Rows from block 11 of a small audio frame classifier, named by matrix and row number. Rows with one number belong to one neuron. Each number is 128 + 24 x the weight over its row's rms, rounded and kept within 0 to 255. All counts start at 0. Numbers have three digits each.
After each neuron's rows are labels from the 100 clips, of 14976, where the neuron reaches its highest value: "strongest on" is what is common among them; "loudest band" is the band of the loudest frequency at the time of the peak. Only what is clearly more common there than usual is listed. The data: synthesised sound scenes: up to three everyday sounds over a background.
# fc1: first MLP up (model.blocks.11.ff1.fc1.weight, 384x128), inputs 0-127
# fc2: first MLP down (model.blocks.11.ff1.fc2.weight, 128x384, transposed), outputs 0-127

fc1.194:150152173146168109189144137128148151082182131107106135128146145116147160124131147144083147137131099169125088104092122122126106115111122117102115166097104122131135123147115120104145123111091117111144127108190158079108159113134127138154126116110077147122130083124106142151148129159157144124126184103096106132122082161091113102146092120130115139104141111154100101102137129124114112156124
fc2.194:100109132144158154171148116120107119159111119089107098105102096135121092127117136136137109136141137138153121112098112145118127142106114121110123111145097166171170134125107101180122111120146159138110146143138126120155154146125130111139094169141157129175111133087132119119135135088151114135142132050107082121161144087164135119096064093130153160149145130120166174144156114100121111105106
strongest on: car horn; door slam
loudest band: 1000 to 2000 Hz

fc1.301:115144142090096113112107120153161111063149180107115184152142090127150121115158096124136140136099127125136142118100115116118132117087138152108184133119104179112162085106107138145095146104139087127165107140134095124146155108103124122117161126114099149122145160130120123158170119126133120098122115126102103147140124149123163118188122110152082146136152112124134097112093107095081124127125
fc2.301:112128154114099139065149124143126161085101149103114135146105115138139104118170107160141116139112156127156118111148191155135107071145156176134092113110109155092108131141103174155098181107161158118175100162119108151131113136132150155154089112105137121171137145123144119160140136103149129133138151114100134116118141112149151090155125157089104134122105136110117093126137110152103145117132
strongest on: mooing; first sound: mooing
loudest band: 250 to 500 Hz

fc1.288:129144159143151110169116118127141139140106132135145134127143125169108124113147121132128143154133100141131097079104154131123128142116061085135125123150123154164094161160077100170146143119145111095103148122140120105148101104170119145175154153133120133140095141194122130127137119171118082114115099101139078146123092131124102148173078091122130142115125122125122132113167126123151088161155
fc2.288:127155139122094110102133140139115119122142114110124082106119120103100147115167111138115129123199115133108157125079159121091155111107113150121155131085101105146154100122112058150123143125145137110118131084099145129170085151152158088129189127126131130100131097147140109144135122110119131092110089119089115131087116106149127147115141133174130149127143116122119141147128097153155181173120
strongest on: car horn; first sound: car horn
loudest band: 1000 to 2000 Hz

fc1.348:084152145110106139099165146155127093126112093164135099151134114120104162137166125100099142120095111171125120145167166153115140081150140115148139153126147149107149150123129157157144128114138121133142076116116107145108103143129118110117164156123126065117124115175142141123151118144140115093118098143108141066165124124121149137096135102125075080134158132137098157123157177140113160152121
fc2.348:067148163147130133137147110141064131139130171107082093098119153095155118131125101117079143134144107145137117096094079137131138145128109149116128110126123162113134164118111113133118073122141134163077154127109165106142145133152139122143107130121106091168130173105151159141120111100146131092152103140139116123151105158137105117132158138134146123105143160137119087101084079166157138128138
strongest on: laughter; first sound: laughter
loudest band: 500 to 1000 Hz; 250 to 500 Hz

fc1.0:139148166115139113093142139151131117148116123144159143135150114183125176153156160086163148107136083171181105117108125130106126139110082113118096134180172150131128141137161144127105144085102150136106116093119112162130126111122121140137135134156117098136121125112169147164089143130119133090130097108084177109159145132101109160084128108104115118140072125142141109137151131128129088118147
fc2.0:136130151119128086126122128125153152121113094125120111126093092175143160096139156144096152124088122099111092163120085143131148135089126108098107121150116144137166129111138149132136109119128114153102112103100141087103101152105103124154131122141134053142143143134098141173128114143091116114112122131169140118113148118138093181094138102153141123167091162137073107135095153123179114143106
strongest on: laughter; first sound: laughter
loudest band: 500 to 1000 Hz; 250 to 500 Hz

fc1.199:137136138159118104138090118152165146160072153108089130066096110139145137123068144148117135112099118140143131145120131164134117095139084125135138128153155139107166152083109110117089102116152164114144146140116153164141161127133125136129133139094125171103100100163125145107111132096112113090098125128081134132148153129172143100100149121111135128144111102143128119105105178088095087127146
fc2.199:127136085113170148126126127103167132185150137073097157102184126145152128088114090114129122135128114112120113135181130119101074145107154141121116110068131158129140133106118131158145137149141142140162141141133133115103131139144101111155140099135083121115083143140132111145139121141140119112049115120137109111135138151092107157160098117132148096138139146129109115164135098109126081136172
strongest on: siren; hammering
loudest band: 1000 to 2000 Hz

fc1.75:102141134103128108157100139151091158089149104106134121079106123079173110128140164199138178086158129116145096138169115112125151106128147101177128183115127119109126151102144126100133126129115155144167094135121133133137110107120112150112176112111136114121135123182108137134108122143111137137128098122141125093102156126124149115142140124112118192163117110132159136107097140145089093131154
fc2.75:141152095121142106123107164183153143164150072145138126084121135130081133150122105125169133106071109154151104146143158125128102137150087115102119096135081128154100104141113117099136153116157119130138184186121161144101128116114123141154153165129100161138158119098123108143092136129113127102167091094111139134110122159135136150113156123105106127132119107153129126116174111142106108151095
strongest on: siren; first sound: siren
loudest band: 500 to 1000 Hz

fc1.13:087182176164139139175112135151121118111157125126093096100112147157159127084122133130133118141122118144131115131076132116103101110113124150146110144144120121119165138137141148127123104093152137185148141117097158082139121159124094101119144077131120109100143113160140139191140139124110134068112142131134175103137141119146142106149128126111112130118128149106114078164118152139126166133186
fc2.13:140133104139120113169095143134129135131131133120131156109093100128154104116138097105153132118136134143097115077115111160106133148136159162143142146146103081139161058148153114142147152147092130110124140138138124178179116146081157091068106087142131107156119115125115156153079123143125128102116149128117144149153152105123143128121152130104097141156103096113100086102093106121105174149147
strongest on: laughter; first sound: laughter
loudest band: 500 to 1000 Hz

fc1.208:114135078137126177119115156149163158104104125123145120132154137134141149116142156143095118122091155128101110129185134135160072102130129116104107163109099135133146148118091118119078105137111167126129128137131117111115113145104094122138136124114181123114116160088112106161122116094130101138148093096115113140119112149168127109098118128128104109133089180083145140146145212143152135148145
fc2.208:147119124122130151105114097146125181096133150108141129070164134087116144109127137117126135139088121136128162113148120112149089126107136116139125158121106128127122125099171124124117123160118133151092128149140135135053088161150116145100158104102170167131124140112130129138149165125137106088120121137162126120166124110137074117076095150103121153182095095186170122128121127106112103110129
strongest on: laser zap; whistle; first sound: laser zap
loudest band: 2000 to 4000 Hz

fc1.284:146164144157117161148103172149146144159115098147169132108130095129109123124117097140123157109130091145128111105116125113152111122156069099117123160148103170141144111130076136139108170130134089082084156135166107134152126119120160144169160144123136136122120125137112101136086158121112115108124143075184145152121092142080134131129133078127130137112125120107162153152162110129099107152156
fc2.284:126161102107148105106140102109122069120103149161151145118128118141132160138133160103126132119120139138111158087107116109130163127107114086116142097096093142185119084130169088141113103149109121122120100104141119083112155108126119151129141178158130141115147158122133117155104161136101119131153107086125086118126119100113156123152170120148143128168069118159118164107174083106138145138135
strongest on: car horn; first sound: car horn
loudest band: 1000 to 2000 Hz

fc1.376:080143159127136114175124136133095136149119121116149156104129097156141111096175116107150140098092120152134081128103173142128168100117099129101120136108114151124104124146155126109142124126085154216116134115154130152098080120107124121124116123139136103110130149183130099127122121138115117093121143195107128105135135151125164124176131134164126132123131117103107114156075157130125129110166
fc2.376:099130124167138092160082141109149097145154139101108148131116113120118140139149082113117063136082142120129115101123085161149101119151120127183166162136176105125122118138115128136180142131136097099160121130147172124104114147145117149105092126096128088135118155127104140127110108132125110132107105109122147123121160105134132105114149121142121200140108135139085102131093078095098151135146
strongest on: laughter; reverberation; text has "room"; text has "reverberant"
loudest band: 500 to 1000 Hz

fc1.18:105131135129112102077177123124127143116099151097114116136164143077153150111142129088106101104129125092111148133124117131127143119128157119134200174109111158132159138123116120127162097178128134179151118153110100125179104158154112141092115136091105140148146120112112132148172118132100149065142134139088091145157102149133150113119150136127102091118078145149113127127111128110116147152134
fc2.18:119117081128156135135086103146116126146145135125115113082119146084121147085139125142094129139102134165162139070143130065138148144126138114127133130135110176152159100133139096107111142111136090139113148138112139160096144135124194139128106140146166139108132123098105137134093066129120111141144104099197108156100144095122126108137102137158170128171148122112116128140147108145162130132108
strongest on: laser zap; first sound: laser zap
loudest band: 250 to 500 Hz

fc1.5:151110138107159152128171110114110141074176126142140155116175091131146142170103122090135139112097095128146120096148085083118083112106130109168154134125113143110163137150115106174113113102154156094109100107133138137129178125167103100186131174144103140152154131143158124133104103119107133156091108109110100175131132119142130108104111133145129083121147128122154123138137140120118109149139
fc2.5:127101083132126143074116131147132103144123058116113173122125107160150104153113131135108139121149105161113138086105117110141130176169154119107148153167148123102148106124136099099125136142112084124125129117125146160130107138136153133168097093165109158135146126102140153138124137084135123135109163096138159099134143122105114095134100115121117120137155082112092080108176107125183098111153
strongest on: laser zap; first sound: laser zap
loudest band: 1000 to 2000 Hz

fc1.187:139126131111119109087138097108143113136141153110112092082117145127133160129140097130113126129141136134126087127126114137100123118146105104128105166099102121128113152131124098115123138129138209142149165118108141137174103117113123125106159102132145055127114115126127142105081123086147139155136088136148203140076145083132123174095118087130152140145093124161130107128165128120156099145126
fc2.187:130139100206135160157138161154132118147098126118120141160115168110157135124116158126147140152075157141128100113137125127138099106147129118136136141126160144124125091102115169145122176148164109125074148124118139141167118188149099161127091150104097167101131142106180141116145128120115140099104138121096135118136165147162137141114137101101117147129128124116129114161139151168078133084147
strongest on: glass breaking; laughter
loudest band: 2000 to 4000 Hz

fc1.116:120072103135096096131105108136126139182139133126137117153117092134162100126171134135160107107144081068184142147132120160121147160128143123127143136111142136141134089137143127120096106115094161118145137119103189120155101157120120118103119095146088142129102099149119121095108097131111122135100172153121114148097115168076151158111132140133128090119156140155121164112130106080113149125148
fc2.116:121081106166121148133114104132090132140142106139125127131145105150147095117115141147131102135132126134167108139095087157123089115110128122136103101128129142115095156138133134152146151104159120171142137158138109128095113099114098120154098078139098093157156133131093151135092143100167137116127132181145116140096110123089089119117098145098186105101139143147127085121101164164118107171071
strongest on: explosion; first sound: explosion
loudest band: 250 to 500 Hz

fc1.276:121108146106118129123163116121134133150080101137103097098120161130112140128115163123117149151108108115138112140136139132154105113116095111151067149151135158151133153109141176127113177131111151094100109148088133127143116103122078136092130122116148103125110171168130106168129140119162137129140116154207131169180173141110150124104106114142150161115172141129128097148130102108117085110137
fc2.276:119152123136161093147169146094150121109121101120140102143157155149103099127134118136151134124099116142148139146146139160090183197166119129139151103120124136150144131129125137156132086127149113121179125142135094130159151151105147169116071112168095090124159136155123071148136105131124142128163132112120084116084129098098111128119186129137137116103125131150149136090142102113094106137108
strongest on: mooing; number of sounds: 3; first sound: mooing; thin (high-pass)
loudest band: 500 to 1000 Hz; 250 to 500 Hz

fc1.105:156088108093166136087119142131072137130106092162159126181081109135136144107128089126134129120132101132109169140115127121163096146151128124153150164124111133142155147127096107161098118110118117141126095098150102194149097159115182141138139131150134130137087111106123116142129103115131084156117143163118119137154136129111129142112136147124091129080136114091102149075112159142133119107165
fc2.105:133070142147129116098121124132132149141117102121131119148070111132136167153152147120098153101091125130105099123128089124138106157168128118190116118119120097068144139127125142156153115136157138159127158146128123136082102117121119134120119140147129119088094147071157116113121153164142134140135155134103134138102078147123106112152090140114053133104141105105140126119105124188122173118137
strongest on: explosion; coughing; first sound: coughing; first sound: explosion
loudest band: 2000 to 4000 Hz; 1000 to 2000 Hz

fc1.14:107126136113122116117127145179134106135117110122124153097105117144152159120081129074108127160110126195145111100097087142119131140108102114138091133148129126137095079152171148179128155133109140144151148111097142094128113151100091091147152103117106098097118142165120119168108103099076090102102117146099134166130108130109158135127134150154115143135106122098122117143095076125105141109119
fc2.14:129129155127132099123128127123136102093143142101111094121148130122131145107180086120166117122091133134122110116117098159102125120134072128177090165109170125115156063124149114149126124141143104131161138136146144146133107136120090169130085138103118095123125075130132086117101106124093100125163118143116132144107190095117154099129141140141131180158085146129106137135119148110122119170167
strongest on: laughter; first sound: laughter
loudest band: 500 to 1000 Hz

fc1.171:107159153134139095149118156163124079165149101078120124089130112134121118136130094123156087127123158116162116141132116138128127140144106163164137154159114131151122152072133105105138143156123109109117100170144114167136148099096186118129122113139094145070152150130119180136133098142137107119132116099159122117134116089103081150098164104111125108149144136098164161126093132126153146158146
fc2.171:131118112185111164105176113157096098133151096134153124061141169124145111144155166132151117115095106128093148127161103118127124118153126157098126126136102085147142155119124134154133126141104182123157152087132104109126127112140116111117173166128095126086136105173128140142158120108106127119117098129094125107141158102106111094092130106151155143128099158149163116140099133120129138179097
strongest on: spray hiss; whistle; first sound: spray hiss
loudest band: 4000 to 8000 Hz; 2000 to 4000 Hz

fc1.212:101158125160099127153131135091134142121117156152130113122101141098139139116160180118149162154077141127171138093126119147125150135141128153130133125137093147136141100169107135089137139111163161117089141154116058157113112104129147136107122147122098129142135154115092117090129126156150118127091114164092084097108119162135114095178092157141119099126088111114116104121090155121114161139167
fc2.212:110162148109149136112159104103130150116142079150139124145127161086135148124110144109125109126111097089147139144141137135100131157092133121119186149156159099125131080150161155155152178127137114130087110139106126069106117086131095105122166156146129131113091185147079161134150132138157119149151119143129102099115111114132112139117147157129147155127130137103088140128151155102178088118119
strongest on: glass breaking; first sound: glass breaking
loudest band: 4000 to 8000 Hz; 2000 to 4000 Hz

fc1.128:123150104086131096100137107144140116136124167096151125122152145129125156147144127116125082117096128110100119116114096143129103137145119144089168156105109128154146136096085140125124100154077129113098089134081130087108159176188129098101137135085100164174093119116127140147110134130113139142136109168125096153124090147137122138168130175098120131146076113146116140127150128117121176118120
fc2.128:162094120148132121149152127087215105112123107153137119104134141114077143144128114131189135112092122085153154103126163136133133139120077133165136125154129148113144156148131142183102104116096145146102133119118113153109137092135154107128084135122115117124131116124114075111104123164106144104118112095156150136096114141112166104148128112126129107127110138148084157123085129140127156083157
strongest on: laser zap; first sound: laser zap
loudest band: 250 to 500 Hz

fc1.216:121123125136108106111134087118129099155091125139148105142131131111109109110116145102170119141117098137144159127139140136110065106182121151122121124105107116104084089135132163137105137098103142099154107103112108157129140136104108159140140144150118077111114110116090124156110149151149153169155121129115122122136144058102118121115154146187130110108104107056102155121137135131095172134168
fc2.216:076130126101081115120142142153158107125123114146101134141073133119123123117121113130170134115134093116147138127150102147111104111103106099090152147168167146135113102122128138142174118114126092087123178159104132131160098167111123105116156097097075114091146178095112125111163144111152146126078114134131150141158142128148159127133139116096132130116156097138171133125074149124131138101091
strongest on: mooing; first sound: mooing
loudest band: 250 to 500 Hz

fc1.125:127184150138128103142142092075153130157133160105126087110129100142122121133133139144072125090116131121115108144133112121117085100075136136157106155112106117130152081114122165121123132084159144131172114104124084117151128145124144151105125118104166138142135144107154171102137121126079133129126138131128129134127082091077122114111138091101149126130088197093151088138137119125138120131152
fc2.125:090130125120114179083144125189134115094131135155148102122117136148150107103098154124166111112118158144166125100144105155145117127173060126135128112083129137097134102139127122114140144140111114150127150092128127134107099110112111147084113104084113137133123151137113117106097118119144161134137135154088158138145119101134094119171129136131162173085134144179143107128155181162089116153142
strongest on: laughter; speech; first sound: laughter
loudest band: 2000 to 4000 Hz

fc1.366:153136141115138122110120118077160119127136098111135135081113159113174137155137095134165123117154166091113153107114138118097126145137117134111107122172056115123098128152116124099168132139131129155146174126186113141153113128123103140120107143104139128098151109154117135139133091107105102087111084102198119100142122139078117108127136133140141129139089154154151132139134116115164134182113
fc2.366:168106141163143140180159109131125118165163151133140107140095132141125130137152133116127185155136146144121121137124105099099128137139127137161138169129108067119137131114155131080122123094130127104109105121136111138152135096171182176138141150116114122128132110137150103145152140138154140118105123148099184162114172103106126167130101107103083172133151169125182141133122098153100126100111
strongest on: spray hiss; first sound: spray hiss; zipper
loudest band: 4000 to 8000 Hz; 2000 to 4000 Hz

fc1.361:156119086134157155105124097116080144120087090173111142121154143119123156129141129122108128074102131134101138122157120147114127123139083095144132131145119187081137118126119190163112120137159130126102111093182091133117136104123117127139120123083148153119127105097124103127139109055116134163132115143103166124193133136106096120116099090140140114093126133139107143115118131110142102125120
fc2.361:145121173077118142084128121118128120116139132107177101140070086176152119155114100134133113128125136103113137121112088134113092137142154143147114146135151095100127142145153105147161127152143138185121098120157119102143126113150114081124173142136136096134108115094112135127096145154121141094128144153091129123143117132118074140141168120126101092181168130142124163125133115186110155153148
strongest on: laser zap; first sound: laser zap
loudest band: 1000 to 2000 Hz

fc1.43:148122135141110107125112120115115105151103125116104159110082128157160115163106150148149126129114109130109122128111127122094109116141113135154136155146116091098151172128120191128120105145138120108181116169134111096194114157096091165145108146164124101118120157106169099152138135153111121155148130104153119158074184089110149143160143105162130108113121121098109159133147124095142148162127
fc2.43:080117082143096099132141115110148099123133115085146073124139106123133107094127133152116084129122098151162125155107137155108107158140073100121132123128167113148114095101150133097112153164104127101144127146112129135100134122149154142111166077142100142145175136137191109119146135146148201132134107157145131149155165124110097122121113120117098130138162110093135132120162097106139134105116
strongest on: mooing; reverberation; text has "room"; text has "reverberant"
loudest band: 250 to 500 Hz

fc1.42:165149138141132131153111141119137158105074085158094153153131115144154135137153147152130116086085099128149177129126128148071174143128143141121143095105124126117153081133129103088132121078117123120120118106131098147090135150103133083142140136138158124132109095133112156119089126135139102101102150132129131105114121112112110104123122157135088082143132070139052119095124135140155129104114
fc2.42:127145188132154133123141159094125135117105079133113122176153095116193062140148117114141132122130127069113163058099138147156140107132135087137146094154139127164155095133118123137143135099125118171122151136140097150124146139142161149125112176143105126097084133126139128132110132124124071153139126130097089128125144170114107122084116143143106111135151129101160133108124139127123135132126
strongest on: glass breaking; first sound: glass breaking
loudest band: 4000 to 8000 Hz

fc1.357:091145085148148115150152119129130110145096195133075093146127146129151128125146102116115112100108169108135122136133123116155141148107110083108143147076135138189147130111119136142133112142116193165115127135141135146187147170122152175141107139159086122099141150134136138143089140109114119068131117137189134117123137095156136124091119120134154110160137126150114140101140121107127132136145
fc2.357:083144130139143108104087112082096096140105124160123152137130167100126132150112135149146147166061180139140074124123123105150120100146123128111143147104137113157104101117107119085169151098104104165119105114161117142116134119153146110104100137126125121083111126170123141080138103112122156108148121105112104117130139115138133146113093159130140118162127156115179174105092127143142154141173
strongest on: glass breaking; first sound: glass breaking
loudest band: 4000 to 8000 Hz; 2000 to 4000 Hz

fc1.188:109096126144089098154113109092177137121110137141145161155177110144139090128111156128146135151102140056130118123095135148122131153155134107139117133115130127109177060185131156118112119069122131132125137111104098131136117155148125139105115142100101124117113155119085097127077104115105109103165098109133102128118114138086102111128104130147132087120085136128125079136107113141143149113139
fc2.188:124122142118130168126124119092145130192098088122140135109106062095166110126127128108089106138131125148088165126133088119142141111104119125102126130181148085138149115087094147159128133146139113166141115117122095110124180127132085113154149175115167138148132161144139160125077112103132126122147101086114111142126113167096145100112124108116131123152125169146127112115123167112151093105117
strongest on: glass breaking; number of sounds: 3
loudest band: 4000 to 8000 Hz

fc1.110:082124157114112161100135123137099122147128163094110160127098108137143151096111106127126153165104118101159115155144127118139157111112155166097175149118108124117124090136130132131074159116099088137184092153128115115148082153139130141103141144117145172142157136107137093188166137108149160098125118097102140112148103109146145082141111114150094138115132136104117145129144082126088111116107
fc2.110:101170113139085126120137105144128150115109155120128141132118118141126123136140159156134135193127112125128120130131138115125092113085153172116122129133056139121100124135105180093073165099114147164158110147109124154149122142091144165120080106151133125150104137115149096152186121139145140162127169119112140096122158126157142119126082109104112165105122146116131071129105110100136138140147
strongest on: mooing; first sound: mooing
loudest band: 250 to 500 Hz

fc1.134:136146102113111149102112134129152173126121110139090099131120105124096153181086114093100129114145122162177142113202161129136168132140148106121156137143124091119148113122161114131112088148135155119124108125125079144161132147131122102114188111127123126109120115089148081169096126094125173132117136128108092121092115132111131111097150118099141103145085150074127151147149123120135118121149
fc2.134:154112153118097126121122152158118118132115102149153088172099154160155146124128152159112121156109121123087124118057109097135106125120146112130115098086115153136077108158152153130081126096124162110109099126156092090092162101173150155167123135115153130127160124103130151131168131132112126140159106119149165113170114123146112131117139105113131115134165082119134126114101155105173116112158
strongest on: siren
loudest band: 2000 to 4000 Hz

fc1.40:134146157150117114133114118139115138111126136127167120136147133100124113178148128105119081140134108138115145140122138171131140074101123112128142152146111124149086196144110104142101138126175138117143128110169106074175125153180097142155142113131093131146088146170164121117145095141102142142152115131150093141125128113118120122104111099144151134105136130090086139127138123093142156191183
fc2.40:112119117138096153125121139124150158097138115120095084096156175122119119166146119109088150141172134135154120143090117128148098090081123147114142121140124170149158127126114117169114193104146158138091112116155145133151113141138155113168146084067120099108111107124168147066113133095107093103102134164143117148099150140081144161108145110128127122123130131135117146126138122107140157150131
strongest on: car horn; first sound: car horn
loudest band: 1000 to 2000 Hz

fc1.102:130113100145130088117121150135153114152124092131095165113118147131098110120106107143144121106136098116132111151178110134122113139145142123094093114106164138088122141176163128123142133120127152106116134195121085154150159177198131124143106116158108129116139160147122158145168168099100113156116112109126139112168080108113154159115119141131108169096082132167120134108101127099109135122139
fc2.102:105120117161094127141114146145142107156136125149119125088115142126066153128149139111147085147170101100133095108138122138132106138152114163119117097152146162116117123166160145132150165098122156120117181183120078120156127134168126120167146139134148105119118189145101107107150124121096137151132134137105114132106085154095149098146123181135113190119104165149129138127134128120102100100132
strongest on: explosion; helicopter
loudest band: 250 to 500 Hz

fc1.252:097114142138142126149139146133122103113206090147150145089114142157104113156109104098150105104135149101145132098144098140105122129123131152148131082162115118162116131134109083088177142128144111138143132136143076123126118142111091107139131089088112117122129144189110126128133122129139135101128110109156137097171095095089140107129109103150156108157086150160179142123089113123129157154114
fc2.252:159117146114138169164119113143174120123137135135131132088142121181114125129130144125131141145146140139111110130077133136129067110138119117141125128182145134142114143129126100097172130152096146117172122103113104162118111160147130153148138141140125165130135160163130079159145146134151144097148138068157097111139144082136067102092079120140125141142097146167131161167140099163126119127149
strongest on: spray hiss; first sound: spray hiss
loudest band: 4000 to 8000 Hz

fc1.135:123130140138107103126138153124109158143153112096113125132168142139129128085133197150141104121133119096139147117117160137115157130157121098144074130076116125146111183133166133135155079098141111101095150145108139157102147140098118137133146093122157111149121126140177082096083151124126157175143131122154132152116125117109182158126141159162092119102148114110166154089138126127151116113140
fc2.135:117146121089144113129124103142129115115084150128173145126122171127087139090154134111127134129123094157099140107077108146131082115091163132128158133120079118151100140121141113114070093121133116100142092151146108164135132140132106143103122107181061111130146159114188133142126104124134118143166104126089126127119190107115127175117161120148125135114151125106128141136132118097104121102102
strongest on: mooing; first sound: mooing
loudest band: 500 to 1000 Hz; 250 to 500 Hz

fc1.152:168174101125128146171105084127120148079137096136152138118134148136170154135145095136141151105125142128125108094103145114154089104126111113121148113129115131085131092149095131149114154145134104125160109116143096129140166125116175151197110152107143115132128173082079071157120116113102145110094119112145114129153147095139129132151144141125129110144086143135148097104147131086146110169119
fc2.152:140122120120158171113132131141143158103099098153158118149094122135163139131128154112104114138095160115111109160133109140110159140125117118163158146140057142141130119108099092145142127124078155173128136159096115110159132135165114110123147133135082122100162110092131090197108162129092147172117111101104126143113129108158134111117110145087175124116141111156081111123105132154130137099151
strongest on: laser zap; first sound: laser zap
loudest band: 1000 to 2000 Hz

fc1.267:127216152145114109083118136132122137139116134164153122112115139060150111137105132165169143092134130105128137157163148080136110115131121099164137185118116131086155116081161171126111117099147155142152161108129116131156137146149130111135116131134137120119142149157110092143143145123109156130152117119171087094122150112129146087126170123095117153144132083128133138148113139143097115105142
fc2.267:128112130110129066139134181142120102124133117083102128135090158094079138141115126117138133098119129143154155166081078132142172116095109146112097119161082165138122115127101070133140143098149143145110098102113133164122123106145104128108141149134123097098165118113125118116134168160111101123152119108104168128151122107132153132122153134138156148132116145102118135157129090142113087195141
strongest on: siren; first sound: siren
loudest band: 500 to 1000 Hz; 1000 to 2000 Hz

fc1.207:135138153173133108154115105145073120154147133121172119116128137119143159167095124149088127143122177148129149111143149146118148129111171138081150110113125140098137105157151128124167132143131130108105102105094145143166157158148159125108160149158131098138129109150117143128108123126115168144126106070126098099106175059097155123106137139120143108133148164089141104143127119122123116170079
fc2.207:123121105120175097111124128129117148115144115092117129118104084137117178141164141108178116146135181128107133103115152130151130148119153080112131114114163104110152168127124136130124135112185140123116118109125133140116160109138109096101106156102081108163104118092121151083160131104140131116097110116101117165178137084141124104123116116149166092114127088098150089121159156103134155146084
strongest on: barking; beeping; first sound: barking
loudest band: 500 to 1000 Hz

fc1.260:100136130162204096129137126158119166134123116126152132100134141146175102141164124141082150131169049148109108139101103095094099132164091116142120133091115135141141157117133066103121147142150103114134141107169144144105150115167130134151111123145097163120140148129120104095108150127146144111106124074120124106127114095121123162137093162148143120151118145139147137112148110157103124142140
fc2.260:102141153155113107127120107096124138139107091143121121132121095128127153126097139111080112137089137128121148101095141109174110087125179113121120132116150143173123138095106104159135115098130119092174087090146101154121108108099110134165176126114095151150120171126139098148125145126108150148096142100144107170153156091103139166099124131122144142174132108094152109152131127096178148095138
strongest on: car horn; first sound: car horn
loudest band: 1000 to 2000 Hz

fc1.26:142124113141130095107099115112138118117121111109125104124113151124090142136122123161097146147127188090118108123151171109118136170112156099093095080101134125111117117137162103134137134091128093116115106127157135118159117124173155131104135107160158119129100115104137176105094156122110172151101090121116105134118100094107131147138122125151184137143167108045114130140124101173141121145108
fc2.26:150161124123162106150129165098151119157125139101138124122126145097133104107123086112074207147120129110125152137109098108120102168133160118133112099100112098115100075137142122111148154109161134138133126168108114137126137132156117137114139146124171108125116117100119122143177142132141149134107110083137145124194131083096081103121106156139183111119122143062114121113130153128115132139124
strongest on: barking; first sound: barking; coin spinning
loudest band: 500 to 1000 Hz

fc1.263:142158132122111105102084156157122094158154124144131111098080101106146161125104111083123128148134144167123115147118139135102134138085127113137093159163148136153126115148154166092137113092115131123119142078119131114108138156117079149089123105119138142143117197158160100199128131152109118122117125157124142105165119167156112124116125150139117084118120128125128108120156073090132154109123
fc2.263:080145159154135120131078149128132111102159163120091113161155102129120161109153107173166111120113083112158114138115101149088139158096134144131134114080149116085122112117123092109108103131116153124110093124110108155130128114133098149187087152130100114138160160105120119147147155127119136127079097138160144141150133134137156123151131149128121144169108115080084103133097122117159115086141
strongest on: laughter; first sound: laughter
loudest band: 500 to 1000 Hz